python train.py --arch="conformer" --model="audio embedding model" --dataset="single English command words and digits, spoken by a formant synthesiser in many voices" --train_examples=78125 --gain_aug_db=6 --noise_aug=0.01 --input="waveform_16khz" --targets=["voice"] --num_classes=4 --embedding_dim=192 --norm="layernorm" --activation="gelu" --mlp_ratio=2 --head_dim=32 --fused_qkv=false --qk_norm=false --inner_norm=false --moe="expert_choice" --num_experts=16 --moe_every=2 --expert_mlp_ratio=0.5 --experts_per_token=2 --shared_expert=false --wave_strides=[5, 4, 4, 2] --subsampling=2 --layers=8 --width=160 --positions="sincos" --kernel_size=15 --am_softmax_margin=0.2 --am_softmax_scale=30 --residual_init="none" --optimizer="muon" --muon_scale="match_rms_adamw" --lr=0.002 --momentum=0.95 --nesterov=true --orthogonalizer="polar_express" --adamw_lr_other_params=0.0018 --grad_clip=3.0 --cautious_weight_decay=true --steps=16000 --batch_size=256 --epochs=52.4 --lr_schedule="cosine" --final_lr_fraction=0.05 --warmup_steps=320 --weight_decay=0.3 --adamw_weight_decay_other_params=0.01
Rows from expert 2 of block 5, named by matrix and row number. Rows with one number belong to one neuron. Each number is 200 + 20 x the weight over its row's rms, rounded and kept within 0 to 999. All counts start at 0. After the name is the row's rms in percent of the matrix's.
# up: expert up (model.blocks.5.mlp.up, 16x80x160), inputs 0-159
# down: expert down (model.blocks.5.mlp.down, 16x160x80, transposed), outputs 0-159
up.36,111,195,153,210,192,206,206,230,179,181,199,233,206,206,170,186,203,206,197,198,211,206,213,193,197,208,189,224,216,205,196,210,180,193,183,200,222,221,212,241,177,231,197,233,164,209,179,201,209,183,193,216,201,185,216,172,219,188,204,179,225,160,208,166,176,205,197,200,220,194,184,188,195,207,166,184,151,149,201,187,191,175,232,218,189,209,238,209,180,193,244,163,198,209,194,209,202,204,161,179,186,183,212,209,219,190,194,199,226,216,177,169,174,184,201,224,184,195,199,203,199,231,240,224,205,222,178,220,203,180,201,193,247,213,191,208,185,212,196,193,202,207,162,206,193,202,193,224,156,192,204,226,246,236,207,192,198,234,230,208,213
down.36,104,202,220,219,207,218,212,176,196,223,177,190,192,218,178,221,179,224,219,193,223,232,187,217,197,178,184,221,182,192,197,172,184,234,208,133,219,207,191,208,216,205,225,223,237,196,231,263,185,170,176,187,201,183,200,170,204,168,224,222,180,187,205,161,183,192,197,207,185,174,237,204,230,192,195,200,175,206,196,207,194,205,201,191,196,202,198,220,202,211,186,205,182,244,221,167,202,181,205,225,193,209,206,168,182,212,206,211,190,222,181,175,209,230,172,236,199,195,169,213,188,187,194,206,194,168,205,200,210,248,206,209,192,170,209,192,201,218,188,188,219,211,187,225,191,187,219,195,167,192,204,139,175,194,205,226,225,203,207,202,204
up.37,091,191,231,203,188,198,197,187,201,183,210,216,215,203,183,209,200,247,176,210,222,176,184,184,159,195,224,233,171,182,198,169,207,163,189,168,161,211,173,221,179,214,217,230,198,204,218,227,180,192,199,192,230,251,183,219,211,164,203,172,221,225,196,168,201,183,206,193,202,180,206,207,227,201,184,172,206,212,208,215,192,204,196,184,169,196,198,235,194,217,206,193,188,215,189,198,216,195,189,201,207,230,220,218,179,224,205,206,222,214,186,227,180,214,234,201,172,219,204,201,175,182,191,185,202,219,223,188,171,173,222,199,203,217,168,191,224,219,241,158,237,202,219,195,205,204,227,209,199,206,179,195,182,197,161,183,152,224,202,175,229
down.37,087,205,194,223,200,182,203,190,192,192,165,204,210,200,222,219,181,186,241,206,181,195,200,209,239,190,169,225,185,183,221,207,173,178,191,214,224,174,226,205,255,195,186,186,210,186,246,188,180,199,177,222,191,218,190,198,213,238,198,205,160,183,176,230,188,169,212,191,204,172,188,226,202,202,201,178,198,219,182,203,216,181,185,223,211,202,188,203,205,200,182,170,169,186,225,208,184,216,157,213,213,188,196,186,201,149,195,224,196,171,194,230,201,192,203,227,236,207,193,218,194,214,199,214,188,157,212,220,189,172,203,188,249,189,194,220,204,222,217,193,173,207,189,205,194,208,225,190,214,240,207,199,190,250,157,218,201,197,200,184,163
up.38,108,230,194,180,222,200,232,188,183,200,196,176,181,234,167,205,191,193,208,247,204,237,174,182,208,227,216,191,185,198,212,220,197,167,211,168,223,210,159,190,211,209,179,211,198,198,205,201,176,221,186,215,208,225,193,186,240,171,220,174,195,222,208,190,206,196,198,194,220,238,184,224,213,184,189,201,214,196,206,157,213,217,216,210,167,171,183,214,164,226,211,183,204,223,217,191,171,149,194,195,214,186,237,228,201,206,222,195,199,244,209,186,221,230,213,186,205,199,155,208,144,182,209,194,195,176,194,236,214,191,201,185,196,195,194,199,163,212,200,215,215,220,182,180,200,177,221,208,217,223,188,195,209,192,171,214,178,230,185,184,190
down.38,108,238,191,214,198,204,225,206,207,194,199,173,193,193,223,208,178,225,170,209,229,191,182,202,163,249,221,191,173,191,166,201,198,179,197,225,243,215,204,224,223,198,180,219,188,171,211,182,204,185,193,185,202,191,183,207,207,211,212,236,197,221,204,218,189,202,196,188,182,178,192,189,196,224,176,184,185,196,198,230,227,210,190,185,190,198,191,213,190,204,218,204,197,189,165,221,185,207,180,172,223,188,186,199,205,174,227,203,180,245,242,203,165,198,206,212,193,184,205,230,216,165,184,251,212,201,208,212,185,187,167,230,203,219,205,209,218,181,223,190,218,171,170,189,201,212,191,217,174,207,252,185,147,194,204,230,208,216,223,148,198
up.39,095,222,233,185,182,189,214,226,180,219,204,191,195,203,181,204,169,220,208,194,197,162,169,191,208,179,203,222,192,203,234,179,174,183,164,230,180,218,205,202,201,179,191,170,193,199,201,175,203,184,201,231,201,211,181,161,216,224,182,200,179,175,202,216,246,208,228,180,174,240,215,210,178,201,198,200,198,196,202,215,244,197,230,189,205,212,187,226,206,198,179,152,198,233,209,178,204,179,214,156,222,232,184,232,164,213,183,217,190,218,159,229,197,211,214,194,209,198,193,186,153,196,188,173,222,234,186,220,192,220,176,203,199,210,235,202,239,204,213,173,190,225,168,219,209,204,209,195,223,197,213,201,191,169,210,195,209,209,203,201,228
down.39,096,191,221,180,189,202,208,184,212,192,216,189,206,193,186,219,212,209,201,200,227,230,168,186,193,194,179,182,201,197,179,232,168,180,199,217,212,214,175,217,196,184,207,204,225,183,166,166,201,198,187,198,204,168,232,200,220,233,217,187,211,211,221,158,198,204,187,194,216,175,198,214,192,213,216,221,215,240,194,228,201,193,192,170,189,181,205,208,200,203,215,206,223,231,199,214,167,190,175,170,213,196,238,189,208,200,216,159,174,178,223,228,209,204,199,190,159,217,196,225,229,199,200,235,190,250,195,169,202,210,197,194,200,195,193,218,192,229,221,242,198,193,198,204,140,189,224,149,148,192,210,212,216,221,184,165,195,193,186,229,194
up.40,108,213,171,215,202,178,219,184,204,197,201,193,173,222,192,187,212,224,231,219,201,178,213,198,232,186,216,194,184,204,159,159,196,188,206,195,200,210,169,174,204,210,205,185,209,213,206,165,235,202,214,200,209,219,219,198,226,233,156,179,215,199,213,226,185,255,195,214,185,196,195,206,199,176,229,217,206,216,200,186,188,198,199,181,231,195,195,203,211,187,190,226,202,177,185,202,175,239,186,191,226,190,202,231,208,156,211,232,154,223,189,183,212,215,215,216,165,201,179,159,180,205,189,236,162,164,235,176,185,161,196,205,187,222,216,210,197,188,190,184,240,212,187,173,172,207,201,205,230,216,213,200,201,183,179,208,190,200,206,226,233
down.40,115,196,209,207,204,222,201,192,229,233,201,195,224,202,201,177,210,176,218,185,195,185,188,158,174,193,195,190,223,201,170,248,198,175,213,193,210,189,185,208,188,185,177,214,172,181,198,204,194,206,204,199,213,222,190,230,259,171,212,227,182,205,205,215,229,159,211,177,197,198,201,200,201,199,205,207,214,211,181,181,197,205,219,207,195,231,183,175,173,190,177,196,220,210,212,236,199,208,220,224,169,201,185,199,185,264,214,172,227,202,217,205,202,208,220,189,199,169,208,177,211,207,214,219,234,209,219,204,216,173,207,205,218,204,154,192,192,200,216,199,151,180,163,197,222,206,166,213,225,214,225,172,206,188,179,243,195,178,195,159,166
up.41,094,186,172,190,161,180,203,222,181,158,187,214,206,210,195,191,220,202,186,181,180,167,181,213,182,221,213,191,227,204,233,186,202,204,172,199,152,184,232,144,153,221,205,221,191,230,184,186,225,211,189,173,208,221,217,207,190,197,222,234,225,205,202,202,174,216,187,200,217,216,208,219,213,188,204,206,253,218,223,204,195,203,208,193,218,192,211,186,177,185,232,189,199,233,179,164,206,219,241,182,183,198,211,179,156,202,200,180,211,201,221,235,176,185,224,200,192,173,225,194,193,172,221,179,199,190,176,205,209,212,237,176,213,202,182,207,177,190,233,228,188,206,194,206,201,221,195,173,229,190,175,212,170,211,201,219,210,210,206,214,184
down.41,097,199,154,227,209,201,216,185,187,228,197,216,179,183,211,205,209,220,218,205,249,225,196,205,203,197,193,225,228,200,193,193,198,218,209,199,202,199,223,198,196,209,225,198,149,187,234,210,159,225,205,193,202,209,215,191,177,162,166,191,202,228,186,209,224,178,192,198,209,193,206,164,185,163,217,176,188,232,181,190,204,223,166,237,205,227,222,196,254,157,211,222,210,212,184,195,211,181,196,200,221,179,208,219,229,180,181,200,176,168,213,210,194,216,225,183,204,195,215,223,197,224,192,187,194,210,186,153,185,191,212,201,156,168,237,216,206,206,197,237,201,195,205,209,198,214,188,163,192,206,198,209,189,148,178,191,202,181,204,194,179
up.42,112,182,165,229,188,198,235,215,180,217,224,206,190,193,198,218,206,147,216,173,220,193,225,188,211,227,175,192,195,175,177,201,204,240,197,194,200,167,189,217,168,179,171,184,215,189,192,208,207,190,153,175,229,195,195,219,193,202,195,215,196,182,180,193,213,207,219,227,235,223,239,212,224,191,221,200,198,175,195,210,248,224,191,194,192,208,187,199,200,224,188,185,231,194,213,208,256,185,193,225,182,208,210,183,200,224,188,190,227,208,181,226,196,161,188,187,176,199,204,228,205,219,198,205,236,195,221,229,174,193,175,192,201,220,207,213,201,186,199,178,185,253,189,204,193,162,208,199,163,194,186,235,204,175,195,195,187,192,218,184,161
down.42,100,197,187,190,211,201,180,195,197,208,199,206,215,210,193,191,201,240,216,235,174,222,187,172,213,160,207,223,212,210,221,169,183,169,191,206,193,186,164,234,240,237,237,183,217,224,228,184,214,178,224,198,198,192,207,208,232,207,206,162,211,199,232,189,187,191,189,228,194,186,179,207,173,204,166,192,201,184,197,212,171,191,190,193,184,195,204,206,203,205,195,221,175,138,209,173,182,223,212,194,218,171,221,233,197,196,229,212,209,205,209,179,178,211,220,209,199,195,247,170,208,190,221,197,160,163,179,202,178,159,231,192,206,204,249,197,221,197,214,224,175,183,187,235,209,187,213,200,183,197,200,180,189,230,213,215,202,198,229,204,201
up.43,107,184,192,188,207,209,212,222,207,212,178,183,196,201,208,203,200,178,185,205,207,217,203,180,186,194,213,188,165,213,192,236,208,207,174,182,159,186,213,183,188,217,193,181,205,169,202,196,186,189,193,195,226,199,195,201,220,207,179,171,183,226,205,184,211,205,209,210,160,261,212,169,202,216,189,193,233,196,197,221,207,164,213,192,210,224,231,195,202,236,186,222,217,230,159,210,211,185,203,227,171,209,226,175,184,199,223,171,207,231,221,176,157,180,212,207,210,216,189,242,166,181,210,229,190,215,198,194,202,178,174,247,194,213,219,193,209,204,196,219,216,189,193,176,183,199,194,186,183,243,212,265,225,184,195,220,168,197,209,173,220
down.43,101,250,196,167,217,200,208,223,202,186,168,199,224,221,184,208,213,191,217,237,190,205,189,189,199,192,189,224,215,195,181,177,185,206,230,199,228,207,210,187,236,199,222,192,203,224,175,229,228,168,155,218,207,219,224,220,164,176,194,171,220,183,199,204,194,158,201,196,226,189,196,194,188,198,224,209,232,232,190,190,189,205,168,196,232,201,198,205,229,188,185,207,171,183,195,203,230,170,226,168,187,211,188,221,175,196,181,211,215,173,184,158,199,180,227,215,208,171,178,212,200,206,182,220,224,177,199,215,184,190,229,176,197,209,164,203,227,218,180,216,189,227,150,215,219,176,213,214,203,200,197,161,172,197,216,187,210,231,188,209,205
up.44,119,208,200,213,215,189,188,206,208,194,195,153,179,190,215,207,233,178,238,209,174,210,202,218,192,199,194,218,201,220,124,214,200,198,202,170,227,196,179,194,183,203,178,212,177,176,187,177,178,207,218,173,194,238,179,197,228,214,222,189,211,192,194,242,193,213,206,206,186,235,200,222,244,179,190,214,178,209,194,209,178,194,217,194,213,195,200,198,185,133,198,204,200,204,210,236,190,176,228,193,195,207,194,229,199,228,195,209,177,163,215,200,211,211,176,201,213,207,170,223,216,193,197,220,192,190,195,181,233,224,162,227,214,193,207,172,155,236,187,208,199,229,208,187,195,185,193,180,249,191,206,215,205,203,197,229,167,200,201,220,184
down.44,099,214,182,189,182,208,195,178,220,200,239,201,231,219,209,193,204,234,210,219,236,208,212,194,179,212,214,208,197,179,163,215,192,173,186,222,155,197,183,208,189,189,194,182,214,181,201,198,207,231,157,183,218,146,231,210,213,176,181,201,180,195,189,242,203,236,198,203,181,187,166,211,200,225,181,189,219,216,198,174,191,224,194,219,194,192,224,176,203,249,251,213,195,168,199,213,213,233,191,210,215,184,197,202,210,201,202,183,215,213,211,159,210,221,204,202,205,209,228,186,207,208,201,213,214,160,177,200,175,157,190,197,219,209,202,230,142,198,227,169,178,177,200,204,216,191,213,208,202,197,201,176,206,194,186,210,184,220,209,178,163
up.45,089,211,200,197,207,204,232,200,198,176,193,207,258,177,191,203,173,198,196,201,160,197,200,179,199,165,207,201,195,213,227,217,188,191,149,196,202,191,220,236,198,201,192,225,213,183,186,193,234,177,190,189,205,180,149,224,195,204,216,190,199,186,217,193,235,222,205,196,203,222,161,199,179,201,241,183,218,196,204,190,254,232,190,196,224,202,165,204,206,222,206,198,180,204,156,195,226,201,213,212,147,208,188,206,230,210,237,206,213,232,175,163,152,186,222,215,200,178,222,178,189,227,185,181,188,195,174,171,176,172,208,199,197,218,197,201,246,186,194,185,201,196,192,207,198,185,207,211,224,206,211,217,218,223,215,215,201,213,183,189,196
down.45,101,166,188,193,207,182,210,168,194,186,212,198,212,217,185,226,185,215,190,179,237,172,194,202,193,183,193,173,210,188,217,233,167,199,195,201,254,194,187,172,222,202,163,209,197,209,230,208,197,179,179,196,207,211,226,225,189,208,200,185,196,188,191,188,174,173,202,176,227,212,218,227,186,202,184,187,191,227,195,203,214,167,207,191,206,197,185,218,200,180,169,222,205,217,213,226,198,186,199,286,201,230,183,242,195,269,175,184,224,188,196,229,217,199,190,196,201,203,206,194,237,183,196,204,187,196,208,170,176,196,186,217,210,207,219,183,203,195,221,197,189,225,197,218,220,197,166,159,201,154,201,179,174,208,206,195,213,208,212,199,222
up.46,102,209,188,199,184,193,188,198,211,176,193,200,209,199,221,159,160,194,200,206,221,174,188,178,210,233,198,203,179,204,226,257,166,240,199,198,204,195,204,213,196,197,182,144,213,165,231,201,231,190,177,217,200,200,196,187,209,218,181,201,174,189,238,221,196,176,227,226,163,213,203,201,199,165,194,201,169,216,194,210,195,137,195,205,188,199,212,185,208,196,215,205,185,188,169,168,185,194,184,198,214,242,197,193,198,205,192,175,183,204,167,197,213,204,210,200,186,195,218,194,204,239,193,236,179,220,204,249,177,218,241,217,191,211,187,220,181,187,220,205,196,236,221,220,246,214,191,164,199,197,190,217,194,189,209,212,212,211,185,197,197
down.46,097,198,224,221,218,181,191,186,231,193,167,186,205,194,183,239,206,159,218,218,187,231,144,178,205,208,195,217,223,184,198,189,193,201,247,176,195,198,200,201,238,166,227,216,175,208,197,207,216,186,236,233,196,210,174,214,172,241,156,213,250,210,173,191,218,199,220,198,187,174,216,206,156,210,166,211,235,214,187,240,228,203,200,181,187,231,202,201,211,213,185,210,208,182,230,229,211,185,226,204,192,174,198,173,197,201,180,208,210,173,187,204,218,181,208,191,164,190,213,198,197,173,200,199,204,182,196,171,227,201,205,220,227,210,184,220,176,182,183,197,168,206,173,211,189,187,182,184,198,201,205,212,204,201,217,233,206,183,199,200,212
up.47,104,185,189,199,190,177,206,209,193,171,196,204,192,161,201,264,181,198,223,216,211,201,168,221,191,202,188,238,201,187,222,173,214,166,194,240,183,165,161,206,193,205,206,200,221,212,173,224,221,210,188,205,184,229,174,190,224,178,181,212,181,225,199,196,177,164,194,211,183,200,239,198,205,157,203,191,199,191,205,211,194,208,203,217,210,180,229,197,195,195,187,179,155,196,165,204,167,206,205,204,198,217,226,194,196,195,215,213,192,206,214,190,227,211,180,174,242,225,207,213,158,219,215,198,179,184,231,211,207,196,199,185,221,174,194,204,214,208,205,209,212,193,167,190,190,234,184,208,238,188,199,179,251,204,200,199,201,265,209,216,207
down.47,107,223,226,195,220,192,211,200,206,215,199,224,191,181,209,200,196,215,171,229,190,215,168,186,136,188,214,249,192,226,222,201,174,184,207,199,230,217,214,203,217,211,206,205,217,193,159,212,201,219,159,184,219,196,204,186,208,160,208,206,194,175,211,202,167,188,185,192,228,216,199,206,190,184,168,182,185,192,207,204,220,186,214,213,156,182,226,208,194,176,197,196,195,210,187,218,221,217,178,193,163,232,206,166,201,227,192,225,196,137,191,174,170,186,181,189,195,188,179,229,181,173,190,180,226,230,190,213,173,204,243,211,195,181,219,228,211,205,222,205,205,185,243,200,213,206,194,212,212,223,214,172,180,190,186,202,217,237,196,214,198
up.48,102,207,205,198,205,200,197,203,188,234,170,204,207,226,202,222,192,232,199,228,197,209,212,201,237,206,187,186,184,209,207,214,154,216,175,184,222,159,170,171,215,186,171,216,200,196,208,170,195,193,182,245,202,197,193,205,207,202,188,226,206,211,199,209,198,218,194,187,251,204,167,205,198,182,206,179,256,208,199,233,208,195,219,200,210,215,173,185,209,157,194,180,183,193,185,215,195,223,182,155,213,214,202,231,215,186,186,200,208,201,207,183,174,219,170,219,223,188,204,201,224,191,211,199,174,172,179,202,241,207,229,206,210,207,161,218,183,239,207,211,191,190,193,195,238,209,184,173,184,202,170,197,137,214,171,199,213,231,213,176,207
down.48,103,212,159,210,215,211,175,182,187,210,231,207,202,187,173,195,213,162,173,212,209,222,172,190,194,223,233,178,197,187,169,197,207,189,192,173,180,240,205,220,179,198,174,198,172,204,200,235,202,224,234,188,191,237,200,206,206,175,230,186,179,219,209,214,239,172,217,196,206,224,193,201,193,226,171,231,156,211,191,184,206,223,215,180,192,192,216,209,206,195,207,220,200,210,186,217,203,163,235,174,205,201,226,217,206,204,217,185,217,208,177,193,204,175,250,175,180,222,189,207,222,196,197,201,178,169,191,192,189,190,182,220,183,198,193,202,235,225,182,192,234,185,190,202,189,188,208,172,211,238,219,202,209,177,192,265,174,210,203,177,224
up.49,091,194,184,182,171,191,179,179,171,260,193,200,215,197,218,201,175,188,188,212,263,199,231,192,202,200,203,169,184,227,211,206,213,214,181,182,218,196,204,211,202,163,210,228,185,178,203,203,184,211,218,184,217,174,176,207,231,221,186,222,169,165,193,203,205,242,206,209,211,186,203,212,186,199,212,191,212,218,208,173,209,197,157,192,192,199,174,187,220,209,208,204,177,203,229,196,175,200,174,237,188,209,213,198,201,188,165,239,225,196,187,203,197,208,246,204,205,196,209,246,218,194,169,195,224,218,177,200,208,174,196,230,191,207,221,139,182,196,221,209,204,238,189,201,189,173,218,193,219,197,189,219,202,194,214,200,163,172,189,176,219
down.49,093,215,207,235,206,225,195,174,190,213,224,188,205,165,208,222,172,163,194,186,187,172,221,177,206,237,191,203,213,196,206,175,179,201,198,200,189,191,249,196,211,196,206,187,222,240,197,149,207,194,159,209,207,182,207,174,155,213,223,177,189,204,250,214,201,175,205,208,173,202,206,193,211,201,213,195,221,222,184,217,181,194,221,196,215,230,230,217,201,213,188,188,253,246,168,154,196,214,180,206,185,185,178,221,181,199,182,182,179,214,206,188,181,180,178,199,241,212,164,169,215,201,208,215,190,188,200,204,199,206,208,207,198,193,215,208,223,216,191,190,216,188,173,221,172,219,224,224,177,171,198,207,203,180,236,202,201,224,193,194,226
up.50,090,187,232,216,223,192,233,201,197,179,202,223,218,196,211,218,198,206,196,217,181,173,162,199,208,224,202,185,246,213,186,186,194,219,224,228,185,209,197,199,169,191,195,250,200,215,214,166,170,203,201,156,216,187,169,185,227,228,188,209,201,182,223,180,217,212,192,194,188,193,178,131,163,219,218,199,233,200,200,206,199,189,193,194,183,191,212,215,206,185,186,193,195,207,222,207,190,218,185,189,212,183,230,184,202,270,212,228,225,214,208,199,219,217,196,195,213,210,233,170,212,188,211,166,217,168,194,215,186,173,212,192,196,180,196,184,199,176,208,204,200,216,168,198,195,211,171,185,200,206,211,145,200,210,208,211,162,235,173,205,205
down.50,096,188,144,182,171,205,228,187,199,179,195,217,187,193,223,211,183,203,202,175,185,171,218,228,241,173,190,220,196,218,181,221,195,242,235,204,201,199,216,211,180,174,202,198,166,207,190,199,212,181,200,216,205,202,191,211,158,230,180,232,199,156,208,241,217,188,191,198,229,179,241,196,214,200,199,206,199,197,206,244,192,165,181,210,191,235,223,215,221,168,190,189,171,214,185,190,207,188,212,186,166,206,195,175,221,183,206,182,205,215,203,201,180,186,188,192,187,201,177,202,194,204,185,241,215,234,213,200,165,227,213,209,241,190,208,182,196,222,183,174,222,209,220,173,161,192,210,220,207,237,182,208,195,175,197,202,212,172,198,212,231
up.51,122,195,230,207,182,210,225,222,188,166,204,227,200,188,226,196,199,162,227,203,207,190,210,191,138,195,241,203,208,175,186,176,186,199,206,188,223,202,194,197,189,205,224,208,193,233,237,210,190,181,210,177,193,233,182,220,170,172,191,200,192,196,208,256,207,195,213,213,192,227,204,185,195,226,241,192,226,183,214,215,198,177,211,197,225,214,187,183,211,219,177,199,163,203,196,201,220,185,205,179,158,198,204,187,181,199,210,216,221,244,221,210,198,200,207,205,202,191,193,222,201,134,187,236,192,202,207,174,149,208,198,195,222,222,208,201,190,222,211,186,230,222,177,181,194,191,178,186,205,209,176,185,156,191,189,244,206,213,205,190,188
down.51,101,190,160,189,207,215,231,206,182,207,200,189,189,199,178,210,206,205,199,193,172,200,219,185,251,191,211,212,185,204,189,206,166,193,206,223,201,179,188,219,206,193,212,172,190,197,226,228,198,164,231,234,225,214,203,227,201,223,188,231,181,209,203,191,206,192,202,212,197,176,194,201,199,183,217,194,208,197,233,185,197,186,193,174,220,196,193,206,200,227,207,198,164,261,213,162,218,195,228,189,200,198,169,175,178,202,194,208,191,179,239,225,211,187,214,176,223,224,195,189,226,237,207,155,219,192,191,217,185,211,215,187,206,204,184,167,189,226,202,214,235,152,198,182,178,182,197,214,225,201,188,255,220,141,164,204,192,212,202,200,218
up.52,087,203,224,181,193,200,217,235,192,214,213,210,197,210,248,214,214,200,207,205,201,187,206,212,252,220,167,200,205,178,224,189,178,198,196,196,167,203,151,203,195,203,222,179,198,216,192,210,219,230,202,166,182,223,202,196,189,202,195,193,221,181,187,238,179,177,215,169,156,188,194,212,196,240,184,186,199,187,189,197,173,162,197,195,198,213,190,228,210,205,198,179,190,215,147,173,187,195,202,175,222,234,228,172,190,235,209,204,186,218,193,203,168,203,196,215,251,230,177,184,170,201,193,197,227,185,179,184,208,208,207,216,218,195,221,192,203,220,211,199,193,207,208,212,206,213,240,142,210,218,214,196,219,202,217,175,202,190,146,207,187
down.52,098,202,183,221,185,185,206,187,216,180,216,201,207,203,197,171,220,181,230,218,189,171,204,206,190,222,200,226,184,183,189,178,197,216,191,223,227,241,200,192,154,192,226,199,215,205,227,176,200,214,245,220,225,164,179,190,222,188,187,204,166,203,218,179,193,197,174,207,194,262,164,185,198,232,189,181,191,180,193,199,234,214,192,208,159,195,222,187,207,204,204,242,218,194,211,214,210,215,203,223,200,222,206,189,225,187,173,219,212,181,167,208,242,170,201,173,138,187,224,208,178,223,201,215,187,193,190,201,175,195,176,198,213,195,192,219,211,209,199,194,201,218,187,189,184,167,148,215,230,211,197,236,190,201,216,197,206,201,199,175,214
up.53,097,182,226,208,191,178,238,213,198,151,157,237,207,213,202,187,203,202,188,199,173,201,189,194,188,204,217,197,206,187,227,226,203,217,173,232,167,203,230,210,190,160,198,227,195,187,202,163,184,187,245,215,184,211,213,207,168,175,193,178,224,183,205,227,229,185,177,205,207,186,190,187,223,219,193,177,235,218,211,198,194,205,173,165,204,195,207,196,190,206,199,180,235,212,213,189,194,209,201,184,214,237,192,196,163,208,190,191,226,159,172,200,195,215,230,208,209,204,211,192,222,193,216,187,190,203,171,197,184,148,208,212,180,192,216,187,169,209,205,202,208,179,215,228,190,237,234,202,219,223,220,181,232,211,189,147,194,238,194,195,200
down.53,105,240,157,210,182,212,198,208,184,203,255,209,197,204,187,215,195,202,175,167,202,230,200,212,217,206,188,206,209,196,198,204,219,233,195,147,198,187,182,178,230,203,203,180,199,241,217,200,205,217,187,191,197,216,210,208,226,219,200,194,213,155,211,217,192,203,205,195,244,185,200,161,207,229,180,180,216,201,207,200,187,197,164,213,190,211,208,192,186,199,210,200,178,209,189,195,191,185,199,205,216,191,214,158,170,224,198,203,227,179,260,213,227,219,175,194,213,202,190,164,181,236,191,190,237,204,234,177,219,201,183,192,205,192,221,200,207,171,161,194,186,195,231,207,203,164,180,181,169,202,198,191,172,194,249,174,217,199,167,207,207
up.54,087,198,202,205,194,183,202,212,178,183,203,206,214,169,181,199,166,184,201,202,178,144,192,198,198,212,213,204,170,210,181,194,195,181,188,230,184,183,179,228,212,161,190,207,225,233,228,214,210,215,189,227,206,212,179,225,219,207,174,202,210,182,207,228,192,233,214,209,201,231,219,194,211,218,200,173,220,183,177,201,228,162,199,191,226,212,193,229,179,222,182,259,222,210,218,164,210,187,195,198,203,205,220,207,204,213,197,193,191,175,189,224,201,214,179,208,203,182,214,249,215,244,222,160,154,227,196,212,163,200,187,211,174,206,213,203,223,184,180,190,189,193,199,225,189,224,224,196,178,213,161,215,210,197,153,218,202,182,198,188,168
down.54,094,177,195,227,212,199,196,210,199,209,201,188,213,195,183,192,212,220,168,203,173,237,196,216,238,175,228,202,219,174,190,227,233,204,203,199,223,217,194,181,200,215,185,214,208,206,166,193,194,182,198,213,208,209,201,211,210,207,214,181,230,192,215,147,206,212,204,174,201,171,140,211,181,199,214,171,166,197,194,201,197,184,182,225,192,202,216,213,200,181,249,148,157,217,213,181,222,198,217,148,233,200,235,182,198,197,221,205,189,227,199,189,176,200,199,195,186,216,198,178,201,161,212,198,198,163,219,205,235,215,182,162,210,213,223,214,206,206,183,223,216,201,221,181,183,179,186,201,184,217,211,201,250,192,190,168,184,220,207,221,211
up.55,081,197,201,182,184,200,198,177,231,191,202,196,198,160,213,208,221,184,188,232,208,206,211,223,161,213,217,244,208,185,231,210,185,179,189,211,196,197,214,217,198,216,206,217,192,195,198,211,196,212,193,205,221,217,205,235,176,142,191,197,203,190,199,182,225,189,222,198,172,184,224,136,234,177,215,163,212,221,175,159,180,135,207,188,204,212,184,194,198,213,223,196,222,218,170,175,198,226,187,219,198,191,223,180,224,194,218,207,168,208,180,201,173,202,219,231,192,174,227,192,219,194,196,169,207,231,181,190,208,185,197,240,233,198,182,189,215,205,205,196,150,209,197,195,212,184,188,182,215,214,207,200,203,213,217,201,163,210,200,172,221
down.55,082,219,180,192,190,198,200,210,165,189,191,209,190,218,244,243,190,201,204,204,219,203,216,219,191,205,238,192,192,211,218,213,177,203,241,214,207,193,207,179,149,210,145,197,213,217,260,193,210,199,196,204,183,197,168,205,191,210,178,204,191,167,178,211,217,182,153,212,190,211,150,211,161,205,167,202,195,222,210,214,187,162,203,203,186,178,180,188,190,197,174,179,209,226,184,214,212,185,235,199,181,187,180,194,183,203,217,222,204,174,204,229,236,197,202,188,197,235,165,211,200,207,211,197,204,190,219,210,233,210,185,230,206,213,238,200,219,228,208,183,212,206,199,188,232,187,214,179,190,192,163,192,204,215,215,193,196,187,192,227,156
up.56,126,172,217,208,192,216,165,201,219,199,246,187,210,201,201,218,229,175,220,181,209,174,176,183,205,172,215,234,192,233,240,233,210,193,199,183,179,206,165,193,195,191,182,210,211,223,214,217,201,180,214,142,204,232,180,186,205,187,195,226,204,151,197,234,176,184,179,197,183,182,198,204,252,185,223,178,199,180,210,185,186,217,188,181,210,198,208,215,202,200,205,202,209,182,193,169,209,194,164,208,170,185,219,217,201,182,217,220,182,237,190,208,202,216,205,191,188,192,195,223,219,214,187,226,230,211,166,233,199,226,192,180,199,221,196,176,200,215,216,193,193,219,225,207,165,146,217,218,187,219,201,200,227,180,201,190,203,231,221,208,165
down.56,101,197,216,193,204,201,218,160,152,172,210,201,188,198,209,193,172,175,195,202,184,167,209,198,224,185,217,246,208,238,199,211,183,184,176,234,215,171,210,224,188,213,220,203,227,205,223,233,209,187,217,193,198,234,207,209,239,191,224,191,205,188,231,205,181,165,184,261,216,200,224,173,180,191,218,239,191,170,207,175,209,202,177,212,207,170,214,196,206,200,196,207,194,207,223,195,175,211,184,211,188,173,214,192,210,210,173,228,184,198,192,194,158,200,221,202,200,201,214,214,205,179,225,170,210,198,230,211,174,175,195,209,212,189,203,216,182,201,210,195,192,206,205,208,210,197,215,213,147,208,192,202,163,150,235,214,181,175,230,193,168